From a checkpoint of a small image embedding model: 2.05M parameters, held-out accuracy 89%.
Rows from block 5 of a small image embedding model, named by matrix and row number. Rows with one number belong to one channel. Each number is 50 + 12 x the weight over its row's rms, rounded and kept within 0 to 99. All counts start at 0.
After each channel's rows are labels from the 100 images, of 14848, where the channel reaches its highest value: "responds to" is what is common among them. Only what is clearly more common there than usual is listed. The data: small renderings of single solids in any pose. In brackets: how many of the 100.
# convs0: first 3x3 conv (model.blocks.5.convs.0.weight, 80x80x3x3, each kernel summed), inputs 0-79
# convs1: second 3x3 conv (model.blocks.5.convs.1.weight, 80x80x3x3, transposed, each kernel summed), outputs 0-79

convs0.71:70 51 64 36 63 48 44 46 71 44 28 51 53 56 35 50 60 61 43 64 64 47 37 53 58 34 47 52 66 58 33 64 66 53 45 70 42 45 33 47 60 57 18 63 45 36 55 55 63 36 67 41 52 56 61 45 67 53 33 52 28 44 42 28 23 53 50 41 40 37 44 56 50 50 63 42 29 53 38 57
convs1.71:49 29 59 61 57 69 53 57 66 43 21 49 72 63 69 55 73 56 67 59 55 48 49 24 56 50 69 46 64 58 55 44 38 47 71 49 53 50 71 48 46 63 49 48 25 45 48 50 59 48 63 43 42 42 52 41 42 51 39 41 15 43 58 62 59 44 37 34 44 67 51 60 44 56 62 55 42 37 43 67
responds to: plain (95)

convs0.4:18 58 53 60 40 51 54 50 53 63 48 54 57 59 24 36 67 52 56 30 54 49 40 41 50 36 62 32 57 49 56 47 73 69 34 47 55 29 44 31 51 49 32 60 48 20 47 33 30 59 44 37 38 46 44 43 70 29 46 47 46 44 65 43 46 51 40 54 59 35 47 43 52 56 21 39 54 50 46 54
convs1.4:39 41 35 80 55 49 57 45 38 40 68 58 65 41 65 63 43 50 58 48 54 40 43 52 34 47 66 28 57 52 41 37 54 48 31 49 48 50 59 46 38 67 28 58 40 32 55 59 55 41 66 41 55 52 56 23 51 43 36 53 31 68 41 56 68 38 33 35 34 62 77 59 38 43 65 48 55 38 56 54
responds to: plain (95); jack (27)

convs0.5:38 53 38 68 51 45 44 42 46 42 32 44 51 34 63 66 59 45 62 77 21 34 64 48 58 38 51 36 64 50 58 31 41 42 26 41 53 45 73 41 41 41 55 60 43 54 49 49 43 55 47 33 57 40 57 21 53 43 67 44 38 30 49 35 49 48 53 64 29 28 35 37 42 51 37 45 53 44 56 58
convs1.5:52 50 47 51 55 71 61 50 42 47 52 55 35 85 53 60 52 46 57 42 49 30 16 47 45 41 68 80 56 60 75 62 47 59 50 42 44 55 40 44 50 26 55 52 34 60 66 58 46 57 47 48 29 33 33 49 44 33 45 52 61 41 53 58 43 54 49 44 36 40 41 42 43 65 58 55 37 36 54 25
responds to: plain (95)

convs0.10:47 56 57 41 72 54 74 30 58 53 37 75 33 60 44 60 53 50 44 55 65 35 60 67 58 60 44 21 43 68 48 35 70 53 40 50 58 45 66 38 42 59 50 61 61 55 45 50 52 71 69 55 49 63 53 31 40 41 46 43 43 40 43 40 61 52 67 61 50 22 59 62 56 57 41 40 46 57 64 28
convs1.10:68 33 44 43 49 51 48 57 41 43 27 43 40 55 53 43 53 69 60 25 56 49 50 59 39 38 44 53 45 28 48 27 30 46 32 61 61 54 68 33 51 53 56 45 50 38 80 46 44 67 46 41 43 20 66 52 56 53 24 63 34 65 40 43 48 52 45 34 39 59 53 75 44 59 49 62 47 49 48 53
responds to: plain (95)

convs0.23:36 57 43 41 35 23 42 48 55 06 55 57 39 45 50 42 49 52 48 63 53 50 17 51 44 42 14 42 54 45 52 49 51 37 45 39 52 50 51 56 48 38 50 46 31 52 47 54 38 52 53 46 59 33 49 47 48 44 31 33 46 45 36 45 52 50 32 44 61 41 39 26 57 27 51 51 51 50 20 54
convs1.23:47 68 45 37 28 46 65 66 59 47 52 50 49 56 45 48 43 71 52 34 39 75 38 50 36 56 56 73 31 63 38 46 50 37 59 40 39 56 40 56 40 35 32 51 69 50 62 44 52 45 35 36 34 48 38 71 37 49 66 47 37 48 60 26 27 33 42 72 52 42 49 48 46 25 58 56 52 58 61 56
responds to: dotted (34)

convs0.36:46 42 60 47 57 58 53 42 38 52 63 50 48 57 24 33 54 44 51 35 47 48 61 54 58 12 57 53 54 57 33 50 50 53 41 43 38 55 37 40 53 49 28 43 21 35 59 37 32 21 50 50 50 46 40 39 40 46 56 40 36 53 54 26 32 50 50 23 59 55 45 28 56 67 50 51 30 48 49 45
convs1.36:37 60 39 76 22 32 63 37 46 43 74 50 53 59 41 69 66 42 63 43 61 42 59 58 65 68 44 51 47 38 66 47 43 47 28 61 66 71 39 46 45 53 57 59 62 59 40 40 61 49 47 66 66 66 48 50 51 57 53 36 39 65 40 63 54 39 44 44 58 72 72 68 35 64 54 49 56 46 48 52
responds to: striped (51)

convs0.27:58 68 49 58 33 42 49 52 56 41 63 39 33 32 42 39 61 71 34 50 47 67 25 65 38 45 39 36 48 48 60 42 47 53 47 21 23 37 46 57 43 50 48 64 46 51 57 41 42 41 47 39 61 52 69 44 41 21 61 58 36 36 37 57 46 47 52 52 70 46 61 36 68 50 70 41 66 48 36 38
convs1.27:56 67 64 42 53 60 56 59 30 51 49 54 62 52 38 47 56 63 50 46 43 65 50 46 48 57 60 32 76 71 41 27 66 36 66 52 46 47 68 48 48 58 55 51 39 59 86 53 47 61 72 70 34 51 50 49 38 44 60 41 62 50 56 65 49 35 53 88 49 50 53 53 42 60 51 36 50 32 65 59
responds to: dotted (40)

convs0.52:42 55 47 45 46 39 22 43 52 31 38 24 36 39 28 34 53 42 49 39 50 65 45 29 42 55 58 63 60 19 36 45 51 57 51 19 41 35 36 29 49 56 42 43 51 51 30 39 43 44 51 33 40 46 37 39 47 47 42 54 38 32 35 42 45 53 32 49 53 53 32 47 40 49 65 47 52 41 32 51
convs1.52:56 47 69 58 55 72 52 36 38 68 36 40 76 43 35 60 55 64 57 65 51 14 66 49 63 62 69 48 68 59 70 41 57 55 51 49 46 45 40 32 48 34 42 52 45 51 60 54 64 56 53 41 40 47 40 23 54 55 46 54 42 56 63 48 44 21 54 48 47 58 54 49 45 58 52 41 60 21 57 65
responds to: dotted (27)

convs0.2:53 62 53 52 66 47 39 59 75 50 50 54 54 74 37 47 63 37 50 56 88 37 45 40 50 17 48 58 59 48 35 66 49 41 46 66 45 32 43 28 54 55 34 64 38 42 54 49 40 45 70 37 50 55 39 59 47 44 30 46 41 59 56 33 35 56 41 35 53 66 55 62 31 47 58 55 48 61 37 43
convs1.2:72 30 63 64 68 56 42 55 67 38 50 43 71 41 65 64 80 56 79 50 54 46 63 43 57 60 71 35 55 61 38 54 46 62 64 54 54 63 69 23 54 59 56 33 37 43 40 48 59 43 69 47 48 40 64 34 50 39 32 60 30 51 54 46 69 47 47 39 59 48 58 50 57 53 42 52 60 51 49 48
responds to: checkered (45); dotted (26)

convs0.55:38 55 43 44 35 42 26 50 61 47 46 39 53 56 37 41 52 34 48 48 46 51 24 52 50 49 47 43 62 22 31 44 28 40 13 24 59 46 41 32 51 43 36 44 51 37 34 37 49 62 42 44 54 44 27 58 55 28 61 50 44 55 50 51 56 60 25 39 71 63 35 44 41 50 51 57 53 54 40 40
convs1.55:63 36 76 58 65 76 48 36 78 77 51 52 50 43 36 68 56 49 48 56 52 45 44 60 49 62 54 42 45 47 88 62 48 54 56 54 49 57 54 33 47 37 50 42 52 51 40 54 67 50 52 41 58 68 55 30 46 32 28 43 56 55 59 44 51 44 60 61 45 34 47 39 33 41 50 24 50 36 43 33
responds to: dotted (72); grey (26)

convs0.45:44 54 32 39 30 37 36 35 54 38 57 28 41 45 55 41 43 60 34 54 23 55 27 43 46 48 27 37 50 46 52 54 35 26 59 40 40 36 29 60 34 53 27 55 57 28 53 51 40 36 39 44 66 33 44 54 33 37 55 52 50 45 33 49 48 43 36 40 67 59 43 34 50 31 46 56 40 55 44 55
convs1.45:48 58 55 45 63 66 70 61 56 47 29 49 72 52 56 49 55 77 56 50 49 64 67 56 52 58 53 64 42 51 56 36 50 48 69 49 45 68 51 54 40 32 36 44 55 56 83 47 46 64 30 37 19 44 45 48 44 57 45 51 51 63 73 36 41 43 50 63 45 27 39 41 53 35 42 60 58 58 64 69
responds to: dotted (75)

convs0.61:60 45 51 38 58 63 56 35 38 46 66 48 12 37 46 57 43 42 46 49 49 45 45 45 49 48 48 56 21 64 72 56 58 36 52 50 44 60 51 51 51 45 54 53 68 40 39 49 30 54 49 43 49 64 45 35 19 31 57 52 49 34 21 60 31 39 62 54 39 36 46 63 45 32 62 38 59 44 38 30
convs1.61:55 59 63 79 69 28 46 45 39 40 59 48 58 44 43 60 44 61 59 46 41 13 42 38 39 53 38 41 65 41 42 48 41 47 52 52 51 50 17 53 68 73 47 48 77 52 57 52 51 53 59 73 49 42 39 53 45 45 38 41 49 60 40 59 63 65 54 57 48 51 39 51 57 46 65 29 43 23 39 49
responds to: plain (90)

convs0.62:25 54 47 62 26 33 35 45 46 38 55 50 50 58 67 59 54 22 64 75 42 56 53 41 47 36 43 60 63 53 42 39 45 61 38 41 53 68 71 43 57 40 61 42 36 72 63 47 39 67 54 48 47 39 55 50 57 71 46 38 53 53 53 44 64 44 45 59 56 46 24 18 55 42 37 50 65 39 44 54
convs1.62:40 48 47 38 37 41 57 51 39 50 42 39 37 98 44 39 67 60 50 51 41 59 31 37 47 32 55 64 50 53 54 61 36 59 42 42 45 33 56 43 51 29 54 54 60 68 60 48 38 78 31 42 42 52 33 56 45 56 47 61 27 45 46 32 37 47 58 55 45 56 39 43 37 73 60 48 38 42 43 39
responds to: plain (93)

convs0.16:53 60 55 41 51 53 53 52 45 61 46 62 22 60 19 43 55 55 42 40 53 33 54 50 42 36 58 30 45 44 54 52 69 56 56 20 54 49 44 46 46 56 41 48 44 65 42 37 26 63 52 33 31 63 46 32 29 25 52 60 56 18 23 56 41 52 52 45 52 40 56 69 55 54 52 42 45 51 50 42
convs1.16:64 43 44 57 19 62 38 60 34 44 41 33 48 30 33 38 31 43 35 40 59 44 74 60 62 52 56 11 43 25 55 39 56 39 41 50 60 44 55 42 56 65 63 61 38 45 61 49 58 45 62 56 52 38 69 53 49 55 37 42 53 41 34 57 31 58 51 57 61 71 41 57 54 59 43 53 58 42 57 59
responds to: dotted (35)

convs0.15:44 48 37 45 41 29 43 45 52 13 57 50 45 36 48 47 42 54 65 69 50 58 25 60 44 54 11 46 52 41 41 52 44 27 46 41 44 47 58 59 44 32 52 46 42 53 49 56 36 45 56 49 55 38 53 52 58 46 24 49 49 44 39 52 39 46 42 30 61 48 44 23 50 33 51 50 44 56 15 52
convs1.15:60 68 47 49 36 40 76 69 53 51 49 45 48 45 63 48 55 71 69 44 51 72 50 57 44 54 55 72 50 63 56 48 34 53 65 46 52 51 54 54 45 27 43 47 62 43 73 52 45 59 18 45 49 35 24 67 33 61 56 56 42 41 51 19 34 39 35 45 54 43 43 43 49 37 41 39 43 66 49 57
responds to: dotted (100)